From a checkpoint of a small model that predicts nearness at each pixel: decoder activation gelu, 48750 training examples.
Rows from block 6 of the encoder, named by matrix and row number. Each number is 128 + 32 x the weight over the matrix's rms, rounded and kept within 0 to 255. All counts start at 0. Numbers have three digits each.
# side20: side pointwise conv (encoder.blocks.6.side.2.0.weight, 320x320x1x1), inputs 0-106
side20.115:137107103122159088130163131057157077140146117149138114141149098110135118093162152151113130125112170129191064144129111112107116188120161155148192125168143128114095140182106143088115127114041100058053109126161108182169189129105131087107162141163151130128120181115129115117160109104024123104169112123132115090166084064137115
side20.116:150139150116138178145158176140113129070147149093103153124124133133128117163161180128150114117096130147153198136138066103145184149154091181121135147099113102145130116132165197167100088106104177142152113119084211076155110087090121115120162177110098156169126185084153129077143157135179151095146117113137136127107128092144134
side20.117:153127177078123090089078131177095089152094105159104137111084109131124129152100185142152117146108164135094117125159144140126177125139164129124124162147111185093121133177135190121159138105149042064071076171081144209150138187108208129126148141163166168121214125112132066133121133158121106123071108095174087051196124138111138
side20.118:108087097121145150132047091136141111158144116126034090146086133085092080130110117119103147147119100137130139092152147153099115140118143173117127080128116114125159115120145162148133148139087126131122105126122147150120160082110088193112140100110134114103173117180110130134132147116092144107145122111140135118137183126110093
side20.119:147201099125114092180121127105093149173101165151106095155162101141056097133130099087120125149152111183170129155111097146146151108154184105122129153156129087140126094110125149039122168077096148087107141100160109077105066104128110107113126069126115159119074204103125114140201078103143154092147078132156155089122180105090093
side20.120:174123163108124144139139125135125121139114159216141181134114057121050085060167140084117167191128129153110147117140142127171132197151161136104108105109128081100135151089108111115146155133157150154171079166118089120160130114117117141101147089173116113130191139118159105164134166160108174198143131115125094137113142107143060
side20.121:077186127141183219103119102147111134111143160148116101146134129136167059135136117128112118156133140117111133094135130117186140156077126090172109144159205085153108137100173147122151067154132121135100163164062153126123214163106115118120120139172139115133072130128136069125103173085130221090140088134145139154144110114153154
side20.122:159126129131171156114128087119144129111181153134107117142131118147115130124109165091137084155118083148136115108194155112151138155130132118119130125156122185166155062117079148154103123154110111176096124138103105070153153121161166200125094099132134102101070183125170152117117133115100152143120130119171148197147091065133122
side20.123:159143070197163118146111119122165147146122131168119049108177118134100164154113119149142157165132146116101115168134203123180128142127094157176067153140129117145145112120061142131164077152159090151093181102136108093108126090130140137196164166121121107060158123162065203115118162102077112094136131094156109099087099174113116
side20.124:185197163164159089077139125147184085118124177127145169143141138150134156076109117124133172112131144134145140096081069136092107098135175157117024168160146158070150137067127161156159159118149129153178123106148139130129092135135118176091135145103115105125190185160104137089130176115146171084135115155134139146150153109165128
side20.125:160157185115109136155158171101105090121125144110120165107093166144180126077183125118076146110159122115112175079169102106146151101112140133186108112165158122133144134172136147092149174103098091074094135093103078141114081168091165094065095122107117164100100082108138113130056139194175171120124134101183133142125118096134143
side20.126:144171124143063215147146123139147177139124145131123165101111142136122141080091087161132112147157137130112117142165122139146136154150214160079080113106115153108156162090088097139192112149116143149159112065169094099106129079086154107118162159197110101112085112082205153094167157140152135073125136118159178107125089148144118
side20.127:131111139161139123152115114083114122137158078136158132179131137098115175131123151140150153104151039194156080122097093189030080125170164058155075146104140083126161099084120139098172153104101126077156112121071088127123089133109129094172131121116125151151074107143072176105131130162148137139070155131130160060099086123173167
side20.128:131153109125132084164073139075121160135079176164155162178105152205135105123170058156089140147162124133102117097174137139141151161167078113148048105086111109167176130154105125105121086134148105122138108143122052102117123131089146202073115157148130179154118132090076129182141108120171095073150147107072150101137119124063107
side20.129:103172136116151081164094082101106156137140155116159106075113130110146108135159128146125127098087066120141068095129074111163121115104105161123125130136108166076146110153087165149104120139176130135172136096117100146161178123101065165137138123141133166101113179144142145084117146076121106126191179068147108072148151181115154
side20.130:089136097166136153207129141084151052182148100122147155168144175155093147075104128113164144158137079101111072113123142088130091145174114079082125202158132100154160121125156215186119141095088153123079187120138138158147120148141116145178162119111151137087090151160116178114108136147104121182110162086145121159154154160096107
side20.131:140159175166138114115063146104176170163117143184143127156110197106187093091113103119113138064162166148102102050114105193110157119147109153117159147086147125194106149122100158132125190111129114135157123101135142088127112121135155106140123115164135202113172156089164064134103134136133153156169184105109168111136098165094064
side20.132:115175080177116159127144127091097158148137096145151079100100255137136111184112139108086152136147138110103125186136156193155161131146094130179120092116108147131083185109109152104151087133095113069113101162160077229154157197116052165114098059133137126064169089156126090039170141169084140097103076171174105117143131157131121
side20.133:108143215224129116087126104114086096138104150129107156136160165174150150192147179135074073128115186112151051169090066189138145138154092126107129145132151171173143137128104131133144141163103094099119103106136113121095134198068068135116108100177094128163117106158159090169174104103058174104175062104150160170123120163154100
side20.134:075092151092080107121145165164128087123148137137104070104135149126131062145150090102080135102151156159115147121224043125093139165166141118139156132078119147220154089159129194113129167143151128154113094181179100114163146083097151128108126085013170084104172077093119102135176184112142124117127183172194172098104129109126149
side20.135:108111125113100134073122169113116071038137142196073113135147113158127146155170105126166132134131169111097085125115129118140094134095137127132131048151112129157090197074087113226100174111060166100134113058179178186050096130099113096140148173101115106148093122126116157164100153108163156180074127090077111065144135138072154
side20.136:124131097109150081093117129167155117184135168139109092128139051178126149100163140158140122093078154141120180130128142113117119116179141123081140088125141114120142130147193147123154100100084178146169135149105090158114116086130140097157145081101135138161100131207097151084131119199170142182084081147113094116125151113122126
side20.137:098134128113123104125146112132092136105095101090121101175072152109111050161107120125150196144144104143165147086144127063157180105120115097158127135160174149095124137108187052112176094120141124171112084079114095114114141139152137117123147134127080099122062173066068128101127090199137071075134161105107120079106115164088114
side20.138:115110063103120112072111084139128131104089160087126123089155135101065142140185107173030111098100100184170104126167193135169142094083138152075098158109164126092140126149109144053153204152115144097118151145132115152109054144120119117178105164101105124098139115126100115121148144144112139120169127200093039104139134125049112
side20.139:122131178096166100148084165142147121083144120134160124190183159110069111056107162118113140073129160136115142159126101115046157094133139168112095168131107117109119159103106142131090108070154067126126135127103148140149123135143150164123121078083155106142134152143123153145154111178115094089132113200167139106124110145132149
side20.140:162083066066127154212174116152123103114124083123136146116168129109115165117136121123112190099115103158154099115161174125131145097111084119114075100102068148112114092105034141092108158197136108109146119093147086124111141102071107113132136101154111163183060146162122185110150100188113099073111113109118117060152108158159160
side20.141:156157134103085091108092156097135157149123064150085117157142161146104120134135131128177127133133155118098129151141094128060098173163116112174173173138085093129079140129062128160159148107135186187150153171098100080079142119172139140149178062129180118186144104112067153115151151101082150062088108125132103134118128082182116
side20.142:066082171119111119145110155133156182136164145139200053199073112134165107075116161138179130146098100158152134134131170095140133119152178146118103083138180138104103143119127092171125171101077125190139107194139147098135118151093118177184141126088128123117145134093174144132140170102175138203093204121106182172107090188142187
side20.143:146129106082069152099151160107123149094161067118096114192148123167073078107152152157156145090115157127156141106151162130229130164163121083124121119126107126113120152077187172208114140174157116120167131134161177166086107131030117103113070161172073118172139125156123115097144126144172148078129180144146132145164138159133119
side20.144:144091178119120124142108127146095179117130125092127120103097162123173177131101081169131080137163186148082105118129076162145110136142127171168179126177151197154107151102153089092204118092120167123145082099100125163131136066203153134089165123152104077128084094105155071166125136119094103123165153161086097140100117115095134
side20.145:134151134170122087075123118118122112137085156151181116149136140105109088108133150074207118095131064114092105155138111101152076171156141121114165136124138166102086151087180167087159125081106102160167162185102059114115112122186126160128154112124073110175124156159044103150130138148079058097158127116082155133134082129123120
side20.146:173159143178133146144167069104125101138075129137091160176139145141161126166131144142099088125170123104045114117132134121102105129134162128136125137146135112129116087137105130132119042119102101042102124224202053163107131106083135149139100139091116181151190093119114100117154113132140111156089162137165128100109158125131128
side20.147:170153127110079187139078057143136095135136116142082132112108135103111144078113157130103088146122181130083115108163100039156147171112175143086085088084084112080081162129140081126124094137143127042139135120122065125129165159107084095161117057134123105108130123115166133072060124106113113109158135121132128124173104163132086
side20.148:118107139066116175111161126160080167140110092183089163110156115146134107070082147029167109100077080141079126100177071131122153115154085163037099062139112154165121198112113193174161147128158145098104124097152125125134112148155124128101089116143104136136136120168116134081143123145090194135134083138153094077125067178146126
side20.149:083131168144101111120165140133130127156094143126143086179113195113121138143126130105137108171144125184117147134153104123113140149116109159154101118155171143104070063086101138111152183178186123167097127177080117124111131136133100107127071117082091117113188102099143198139130087065197186149112144129142156110154071129091207
side20.150:139133199151117147116158096161125181148110170117197126167129182114156180120171129156105157083132095075166131149132176110067088133139129123066130093175123165154137179102146109142131088126162119103139197140144144047107138125156187156159155121080164152088142185176104100118129163100114104111189132144045146132174111184083111
side20.151:166092132105124142158143140148150132108149184127100169110131090140099095066121091108065189141134130121142100082138114139093093154111143110128115141099072093134163149094136033116148166074157120134144147141102133094155156085164088083102172112137077154149138168121082111132113128107092101097154139096134084116127161151136091
side20.152:139110120137143121131144089107119124074073088143122120116217101138148065145133135113100128149153165114137111101137098149131158109140149073139129071091163078125123085129038133112105130139156129084129126169131072106167141146195126175148171164147110107133115186167107143098134149157180121102140136190172136122164135130113135
side20.153:112087111120158148110141087096148140102090118131047126162128148033091140130091181129153132120090134069146100111103096105150095139126146080143131152102100179175167105111053122157168115074097071145153131087110080127128121123128104191109146119144136141120152144137102139185110104130095101112139128128125065134163165134142122
side20.154:151090173086114128093117148101121104162098143142157120108173086170166097119075190136085068150136095169114137139181137152116161112144166138095180135156069128155147157148090199134101107118113143084111159118071118116189075121146092092156088092126139167126114100135219085156181086111111119159204098158167128144159095124196182
side20.155:121167083115158121131133097110148140089138118158186112158097162104058118127149105056099132151084112065145086137125088159104139138076110062119099157100200201066101088096155083171110173103108141134104104076148097092116110123120138122135118137129113136169140094124115187093112180065090113101190139065150073131097137163166145
side20.156:120115115165101139158166120114116082147124128132139069202208155108109117202061093141146125172149158156101107159171123170174125096125154113159132224109130134154122108127138145135106114138112174136138137090110144166100114075053144070066113137118139157080156111119131103136100179096145113148102078087127162072102066088110104
side20.157:165079125066150105116181136169156130097038090141133166091148137144155121179075125116117116136149110088117144081161202104183135109121151132176201079063108112158100117081180146110131143156179136161196134065117173130109149104144118127129096064070155175103079117108117115110180114147112141090106142093152152117161119154109137
side20.158:145114156111148148105144093140159102109155138085128118096144146144147144092065134067150128086149122129082134175133159085067126088137024110155176123114127100146086098073141165145159190112166116144131149058146064167140103066114111150115173153135131114121138075150117176096107123149107152163105115123093208164102154078093161
side20.159:133099134141126112131099125106117113120155141126156080110128182124153036078143102153122125127160201104175179140128142126071115162133173126201104104111084150128095192153089105119059110156149152145115060201119110122107140127152100182139102075179159096101123112104106141084155076115189104059125160132090167110148147089137147
side20.160:165168103171138166169132142104114164127122128158150171157154162082175093188121096093167137136206130109123144177198124173187120083123118126112165205163121130138050111141104155155097138078172154157122102098136112079091084162059145114137142167186153212125105105107117122137088090181130121127172078142157153108151189137149094
side20.161:168095085125109103128093117136144142192095134142161165090138103086125089131105076082136131138172092161113173101117129141149201133115116145190184060062081155129152116074093207100079145193075173106127140131160099101101116154109132129136120181155120148123201178151117121143202181116103124122116079138094151126129115125110132
side20.162:097132119114100064136107115149178115120130101129127112102110177191157094129094137116177109141109113104136125138163052143201107097080122111145080120151135180142069072173174114126100100152164179175086187081150091150158114143173178129128062119169140039123113171150124096159095123142143164155114131088106180152118133106157144
side20.163:142108121135138131057101139145100083157104121129135187133091136099093113135142064166096088126094176121161075069125140129129113068171124198142113090129163149130147112124177143184115139157103140146119143105125145103119065115145102127126118122111135144125132118133112142150118151118133128183120133091112115163151099139186167
side20.164:153060143117145116101129162131164100127126165152120122138152156169086112103116135126144103161181124059120100164137187166136078086141097156158148106144086081101162101132165158128185190113135116063132057136098119148104131152093134167130189116096186167148130163112106119144104136148104084088130103104046126058096137148130149
side20.165:112171120097187063143119151132162162141115116079180151175116110087089118137136138141132086169084120150125118126113162129130113132141172153159085184117130142128178151148102097108126171095139134172149120135098099139117121112076156148170160116060104108141194114144126180107178185129141112135162137128110075112128112097145177
side20.166:137168126138115082097162057108089129135158132199152168100167120125151127158068138139114158211115160167105121166159119110113151134160133123066078123150173130076118149102075172120120159125114136116115170065175067133130115098140112166125150153120214149110139116145154147123147148179119093123185126107099120145083192142117142
side20.167:086136151163164126120152179152140170185098123125137075095121170148116105185134144120146103136118135116165124099149164105086186129190147110145167108127117140126129093108166140083150150151143121165142163099171151135155124120104152195140140190176106112122107172104122115125099190114152098142101151112096154134125060060161153
side20.168:121131124184090134135083176166145122158159093107160110147132095115109125116093128119146119101088165140165147111090128167095117113096150130111181081150186146139105159171119117111080091099120135089069093092125155082129125103080131083154139081146115108157112086059081114120175132144087154129133191168158115139167120162090168
side20.169:137130141114144118129142130081131160035107189134111123160156112119150164170114108103132145066122126126091114141155126111094136073201104098121135201122166113169126135096167173092104167146076121110135138127100118119145121173170171117097147104135110097126067107132066112142151054153111181093082126179142096130161127093046110
side20.170:100123087107118111080189057106163182164129133018154150100142115147090146129109160159062159140175193129114137121059093126126110136124174149113139130098167108086127138110116074125078094132137122133121060153153107111138171127137141152128128116133139189138077150075163117113141119112179170179159130105111148156126074204078139
side20.171:129092076088118084128109111078128205105059115153110096128139155056155073098088114144090204168187079165146125173159103088082149113123111151128154172158135118141138157177133132127108086114123119091157114094106067063114110141112132101085125081125099123110089143114153135131106172185084119092108179080044194135133114124110142
side20.172:145104113095182175127147151123128104119146153081147134098109145131106146116154117145124132105101157101149104143174168114113090111143085100186148103157116164164146135149207102157167157140125084169125108158179122173098103141131121089134213127090138129117159112119093133081150102096210093122112109154162112171100151163144094
side20.173:078099127121165169118087071129126190115113163142142143102129092108137162110160112124120130086102108121077095103186114138142160074132119107091115136093145162129136174190152184163166110125088150141136155139112145151121177142119137150169122112179063153157136163130140106154165137138194082077167156111193128216132090070132134
side20.174:113107122074139135166171164119171086116077195149144100124148166137150115078177144153110100171123117138176135094150116147168107142110193140110155062126176119109140043147138138101130134127163094118135147114156116045180160100142148116148087116203077110168171092112140184092107160128150117094161100140161135098119129109112168
side20.175:157080121183179130127186158124111193165137179111146160119094146104122141122131168103153081177091040128118116069157117122167163145115080148068148102096138066105108191089085158104115034074103196130118150122166097087090157148119164124148158115147146174100128142137158144149106101149143169178086122123112105130175148081115112
side20.176:124119119111111135089105163081126123137140152113134142162170151139052093067119118164030103103097103097081190157166196106125191139106088075095137118074142116150125135143156137113117100155093066045152152115106161118115153095073118154124202131068141154139155110137098089101136114075105093106113175092059124183145168183110136
side20.177:098138133124144105145141126142089106130131115155116110137136164082144131076125169186083115181108178086131149076108121198139100073124089138126106111146141114152126151085105113182171137110106154190102045123158148185057197150112108125101131147175140104151127123111122118127114130118127083093164075060160146146103124103124066
side20.178:088129152148110156153182132099116171126124139164137164150137119150127141138138122106105162088149125107149124110139109064141125092059161162183117169139121104108140095173126131066085112105115144126084136111163175104120178077116124133135109089094097142112103074138155031144118070156150147082162110140171154118103172156118109
side20.179:123103087155165113167154118130142134157115125093143120151116128089185143061107098127151144161131141114099122205118114118192137104158084091106148166082081123189141149128126079130119083119161098144067121136120149139204084078141123181112075134158136096102106134132072148186160101115152100170106119113116142106082068082104162
side20.180:151192109128090077152102150101139132138116135184178142130136186079097119130120172136133128100123100118084156143134064131080089109239084124108111160098128179092153087133116113128106169088154100079159151141160148075122154144110103094103184093116127105134119087116102168104127114134097075118094156141118155142072086118106162
side20.181:094112085141090187075108074092088150173161149156113143150124152147108121120134139158138127079120083166122107173157098101105149176120085141130135109153126146081111130100110186176108183123101151106113177129160024096200154101174131123147137146132149100085152134131111147171079073148199140103106075136115100138143129132119107
side20.182:133107101141145133157111123112148123115115097161128085128157108116118144172112161173098171128102060102172106173175125127109162155156115111127200150108079072071107169169132104111111159091141116146080166128151091120136154100195112125096124096102090148131094176083138123123111129111146047127130120096129085131129113154119125
side20.183:117132125106149120155102143143109102106088098166151173155080116187130119159124125147109107103124119146170158053168143130085131148187087135085146091202128154105121151145143112143077117100104176089094092126179128116091152152172170104057095129029136107138115093121117113139166132092123132153174104073111184099147149180158095
side20.184:177130091105093133091112096125195162136139178160093153138130147124218168137123122142097146151110149111136166171126153116135141114148130159150106119098103141130161116156120143113057112157168133129090185131180160053104073104105149106110117148167152203134147126099113133177136142134154118110135074128194095111141145161116166
side20.185:119131099128080146052106134195107155151117138162116105170076134099142074200091040099105192139105151147113143100139136191143106144089080151111130137146101146105111088117120108153075136109193117137129109096131094145137111134099148054142075162194177141128132138085132092184151144105131119176154127091107131101090149098091150
side20.186:184097139071106153126147176147124068098166122198174087127141128185141092070102109134127146062075160137135139121132167167157122116117088074118094101138113115055110140120136127129074071115145153120106175169128129138107142115066175118152116133161087148164143119122132152145200154130138159154054088008143095100123108146190089
side20.187:079134088116071090103134089113139148134171117161106163072090185162182176141182120166140094157138117130109155137132164148139125162109161038112116162150165175089134097183116113106080167128094150086137153077092069113153086126110062190121139157138186135122149154120156083105150122108140127180115140115091114098095039137131174
side20.188:096164106124172093100134185104106172156076207118072092125167138109095134153143136124144127089122192164092081130157112160093075182129123097051076031169088159172123113174095139147102130120134132131116115103103122147158255128108081054156106087177149184078138143149074107126152118140142163185178132086133124178174133172105134
side20.189:102201135123080076110131115137125149147100118147136158140151114131072095060155183156110130159114165110113090145134156084133088109168135141081133103116107160124157143179063144122064124136149196129087116122113159110140176169183081166117159169062114159102140125121092208100134059198124149091087144119099153151159114150154204
side20.190:121116110118101119135116155138133130107074096085175112140037096144132117122149127106097130112137154134101089079180147126133108157142198118097103074108123136066069118140134134190159198191095111160128142102135116163193188084113168175109118114107219088109123163131107122130104118165111173105093149189110118062107140139074173
side20.191:151129181143137112088066131099148142151146078087116093090092083093128172139103075104181128117202096115111132107158151081194140127186109119137109182130133092129147107091131104108131150141147189111115156133124118079177112095061134107133172150135106121159129132096156121078100111142141124130129139128106126115075093085071113
side20.192:152115114102103079180116094095057081151085092134095134174137096131157151122100071159138092138190161143048106128148106201134101098174085154096098163100110153149105184117130107142201122146113133173200052135121084102133101144133137056115075125102149110141112111173102126098160130152109113080050096098118142094136111155164148
side20.193:061142138068132112135104127065126070126122125170081175134168135122138126145123148121105120073116208138107159148149181119129151109154080153151138129118082128184089126093151085110087164091117129161111133136087111127172153163088055210131122151136102175152146122164100152122143152108083093145136151143120090110125103074151115
side20.194:173112141137070145159160195132098112145099106142156089142141143072122118095195129143123113130150109112080153074197150124139155066081151107127119157101125091146179145151064100143104107122134171088103231182127117149167135107146107143185194119191121144125165089068102155112191135124155066099109151065133131132143129154134137
side20.195:147079115139170118150140113160154093108153136140116160153184085166091080103115084117139105118174099105115175110120090109120082099166175178095122111132115158170129048129062207155153139141126099134155142141103102125190111088133167097116115104113124157125162138128061174168137123145126156116095116159129171167123194113148097
side20.196:117072183130116179141147109158131097166104050072117120046101092154118110172158094083138163110171136097177088099150150171047117159175146170141127196161182132145138130124123163120115145125120107139117076124155064127071157137114123141152141139110160060156097144118147101199084142122118190182137115100125105162131083110114093
side20.197:177103120171087133160127146110145139093132157135092149111129137107081181122122159128051104123148192102069106151114166130151157113120145107100095093162136141209058071142150137197129135138133111174140089149168139183123115143172111113113135136101097098130126159125153107107105130137152101150088133104114208120129118200124150
side20.198:089096143089142113168100114153083171212134088190169158098126076122157144125102120116096154137166113096178121111137128112111139109133078135169085141114143140154135185139048178121105069113134132185105051123120116100113131144121099136159122127085126119086099070163169157088159138131155059150131180129132207134091117120205121
side20.199:139134169094105131110117125083125126123154127152072090206187171137119123082110094088099099143112231095140126084082160126176138119103105116113117102055158147126143079115148147147123132172144142159139175147093137099133146133151139135120131144054115181118142148126181011126206161085142089113154101158115109105148221145143115
side20.200:152089129157081108184148107180133174118146140175092112112168146049129181138128108082101058149101138111115106082125144121082094130106120152135071152090117191154103131152115167155148141151116059107103179145120151134107127160132159078118126098165124126104134149128120150154064035090122139148105140088098147137181126174048123
side20.201:115118094111138163170130152052113125136125132123108098123080118102112163129111144145117168153131120150104090145123156130182078101140097153128059090144085173137147173101141109149105106139087116120123135102043144119139114115076193164140142093140103081094187127151090164116135150189143155162095122183068118088103116086180197
side20.202:164116087103155115085118133127089087152128076090135131144130131058174145114074207130141152167155126065182152182083169077088092097074148166150132140095107113152134102095172118195157150125162081069134146116109147147144117091133112075128146133115113087133132110150187101102157070074155148187164074094125166137094194198128150
side20.203:130161167121155084151166088122078104089181098139200140124123085148177136127146138102161179138113116135089184140129091074145069177097184099131146042122160132136134112128172145112131152158126144110126160146116150081056088117126199163145178137090081123121121093110106120115153094161166187118163139158053182101143168134125079
side20.204:094140072120062088181119168161189096181152165153100099115141093179133173069129155086141185142074192146144137126159145108134129076132160076159162208145135170139179153104139148124123085138092129114112111137156155089106160100109154065109156099132120021128086150168081158096142099114109070143095095135094128154099156110123130
side20.205:146123161103201170145107089163122097162101113141041094073119128095151108054148062101113188103120177114113124163087144126105156129137137095124146141117160131110106096121085122148102121172138098122097111145131186111166167077185049109191071177105110162152098103120157106122106143135155142093129125087117104164143118093114110
side20.206:116103116135133188170109115082168133117117143094149062141125146114102160148120134124142122112078090116149142183191123132066208126159152131183146093118144128139033104138144119071143034069110026096144075191158137126127140130116114076104152095145106111075130120120109133130160109111134179078071038146140099145193141142189128
side20.207:183168144102209157102112186133138132146110167122138120104110191139122136150063110090140117130139116140186118145125078173093157170129149125175118150164121122156128133094082086163158149131078122087061160134144146115161127100097063070059114106065099150067032131090131097159133145148143131063174087183118142092149096163138182
side20.208:147174149105141096197105116129133174124104158088139120080192118155102139116090135169133129152182085127206160199165082102143145169162162105161110126104106110117118114120140139099110161157115145129088161153133156143127111101150054108139136085119078200152093146108107130135097141125137165132153116117085146144089129103153201
side20.209:102091099086152148161147150094114126108067147128138139080113109115096110143153155106128141148122131078195124109095145126130120101086140139093080155101126105173129113127107134105082139173053124132118143131150097122134038152086105086153099164155123195144131055092138091121052156124145135089097105136143077134100128103111132
side20.210:110149147154165143138087153139096134155083166140097137079131098146113155127109143130131218135178110162103158096147101101136144150114139181084063168127163135167186079113120091147076105130158161146096106102159189154168142142155142142196178118126169166138115147118107144116057132151136183084196087147122092150161174157180182
side20.211:114193100123090122113158128146140119089139177124128113132113120172107142133092156078173092099091131166161133083132122153146157115106177046116110140157148073123145150106136170127119128103142120132124069121150090146130177161147108097137129159127094117086086110149150092132118096120119146104123111138135155086154119105137135
side20.212:155066133202121105127114154135153114177123076073102101152125134137125107132075167161167119108085118149085141062141110128140107089102161130082126139131114141110104138159040159109104145155158077129160098077129197183124172076095063199151183075162149164156212166089084160169144111092128096117121150125136113114119146123153157
side20.213:144168098134066113180092137159087146142161144168175166082128109119117139195138116073099109123111105135167090133152122151117196091091149133069166104143148165152150121199100077087106157151105078123187109095100082122147101128147130109157143115116177172147115120162141137127130179091093105165148114153088132155095112104088054
side20.214:132076087140111169151092118160172132106132075161104137122112108123148185145107159155180124163186109098127088150151081119164140146100111075158080137145114095112157131134141117115162109151121115153126110142153148109124111142129071071144118069105143154108117109064176140143118108079163122181128140100143105111090096061106127
side20.215:165113077161113102156153087162120134148104181138101147170116106173152106139088095081107152120167144154094144160103098118081111105152144137106114095130088135092122077164141130155189053069114091112180124044106127146119087130087145154172152119110133178042123152127118143069121160106108087136209110123119114144122128200178059
side20.216:173105012169102192076140189195106090109097134095211136102129170113139102144141121096123159124141114114138089119137147129137147151156143095100086138118096156104103129090130061117098223083140091108126134123128062115139119104086119108110116124172126191162186156112115157081067112124128162154124099132111109100146084100150123
side20.217:104192123103133179090103124118094104109126113122116161171136131099105169143229085141175104102109147119094150124124102139116178187057135146120131177088086066143106183133098121070100105130111149184172118115174183111138161148163150115116142074161180120169136134135152073141135082139130146096090106110125163135171025059188155
side20.218:116110097125123099172185156097138069113154160135141150141201074158141099085145133160120102112164116114125082138079114114120166136168124149120172172138115158169092145163156124141121190118128157147040117117111114127167145118079140161112096161071096069103135148108135106128139056179132162101169101154131111154088083131131115
side20.219:143158095142151103134144160100162155156111164080136143079137206108140151081138119094119126142085152147103213153165045149171102130139068103153095123150175103134170119156106143157122138138141156171123107117165173176140145095091147082110184154125155111114100128120132136137111091157085129126208143198131144082095113207080159
side20.220:100144136131121153157184109097121128152115158098133120121160130112114152083112089102133165119089117179099120151131108221107072115195140159103123087104116100109135089114164135104171106114148101089145098071108122117122111155144129098213126097179134087106103201126184210062122089101097123095127127114138125096128079028143087
side20.221:132165097186135144123167110163134141182118077129122169128096088097104130132123178173121131113138167137122157093150177125111155113153093126159140084091090076122123160141127134089110072124118190183048149161138132135115097116075085116161135110145075075186155150100108084164083165126123121105164135044117142165135153170129138
side20.222:134116141135190141048090118111219159111138080034130097131142137118172146138090113140154118081071062124112101119138141122081069111140145114124158137165095128180148096138110052136059192181139140058114113104185139068104120146124135130166146102089161119147108108192125092158185096183105103161138121112185149145120130113138112
side20.223:175096193060142146128101123135188140149106120058183134104125093077143108085115144117153129133128109180122144170111063032135104114155110116080142118095120103094148097104089141153146093111182140121171143109156122048193092123114069131064111061119133126227102105137152159161132126158117075147145178111087118102098127074082114
side20.224:125133094161086097093114189123082170150080126142114100089151084128115112084183177154137165113113070101135098116103167119157118101117121183068208188142057137101053100128155084118094130139121130075116111063066140180163139126123154102157120134135164099099184115122178127110163120136141124172145074132132169134086127043111152
side20.225:145112113207092121075184100141061114169101109125116130101167141115180131161149104129092053097145155119132119115139132117127138037142101126126101136132151051123128195113158110129059184134139120071146114161113148103151171158158135109190093159105107125137123082138087096073116148122143101111194140234050136126141093189157164
side20.226:166161096083068177125184175044161158085102143121140118096145135170108134094148161082146101133085148184130104140136137124101142124183094107121096141089091110082110116139120112152163122183114192118109112118144122144140230108094082112088148115113105177152141107134137163138110152134131080102125100174151087121163128123118082
side20.227:143126157132175073094147132127163171114121121116119108121120099175147110156089165158081100175188144162125106147173121140174177172120088124096139193117106138144167159106151120075118164155146185180127083082205140184167061100150115129118054118068077079127135164148069133154116152117146086139098152154148149121112196121063107
side20.228:149117098083089212139130165207096065109082073161067120159127150165119118164195155134164069142123132140149171159165109090096130165128177129090100118132150128183106172124123123167135109125188144169110082190170104112138113134134175200091163052088101094167124139164158073102129091089146171138113113152202133036109106131101097
side20.229:114147127135142153176131136202174177165158088146146145208136147130152114174141141159135111100147092162125141136197143173125120108124118086122119135141123097113146167155147106110124065133080089164169178137090087143158093131111126128123115128132155117110172165142176110138100099211146130149095096139136096159155140159115101
side20.230:140071082138095119119057155115161162151134143126072162079124179107089118142141148126127138183147209088124184062133127124145137048171137138168078169120151064179105078087187150121105127096134124116147154149138054138105098154096138115091134094147074152123114098122094110134089133151093149150097121123146099131119137139087131
side20.231:114096114132116083178106092117154151114102104060115175132082159132119093122131138119135216116064156132125106108095109136144089175151117214168125165174159148044144102129095107103134109163122095162167154130119169137161160127134118145093164141143135111128104134128125094161178162131126104161119116152091148148160083166126121
side20.232:114174115157137124117144135125089110212134143125149127109084138114151102129185096159153164141106144136114113077100119168114095125146100140134090137088112116098180168115125125053103125089066138097078157164143129127147082116118085152129120097129118070173189164122144157162204095197200130108149062085068106144129085096099152
side20.233:144124090090143146096107143065094111130164148107143178072147123106121206165134097172145130228148196140103097131122148106116151084138114143126110156098103083169112073087184162126075093159124183139102120126124182135146128139102118123207147145133136140069154129198119167110113163111088104177126127115139165179094136129118117
side20.234:162098140115090050088164131174130137156153111171110104122133068129107150097108086075165154168150089113142177013101143105153150118092143148065070134126103102081115136105057083098109128121126119116077103120133134162121112132148171126123046109125148129124171119186069171112092137144155129169160109123111157145109097187181049
side20.235:056144059086095152199112174124112074090100119118134176140171158182143045083133162145119152144107165129129133123112134069154136118117082088113149136126117108139140119111091106038155104087090145138076114166136118192135112129131124188106103139113172124149114132134136089105154121049106111026074112169160117127137110116154114
side20.236:076173112129085118129115136114108160099123141119190171148125186097095164040134125133155115082099072167137154107141125083121137083136175090200122144087120094192087133113139186106080161161116123123090156112150105115102119158118177138171093173124113091033109113184153132094190124146165054120187141136117130112146124142171128
side20.237:094102153104116133160103171112120143082119075113125134155136109132128130089153121133197120160121141111122165169135097083095133086136173126156158128150062100130126140119166095105173185056137192146075158082170130133100127161150078114132183109167128121113100171127165169205144184166190176155085118158181099140122144117088062
side20.238:098175103104168144172128120166094152071123141130134125132108109176116121116138120151110138138113129130084118023114106078168102132114148143131117145134157115121129073095111119102138098122149106099139101128147122111143053121177114101135102141145137062144132142142153136117075116141100090177107043111144009097127127132158127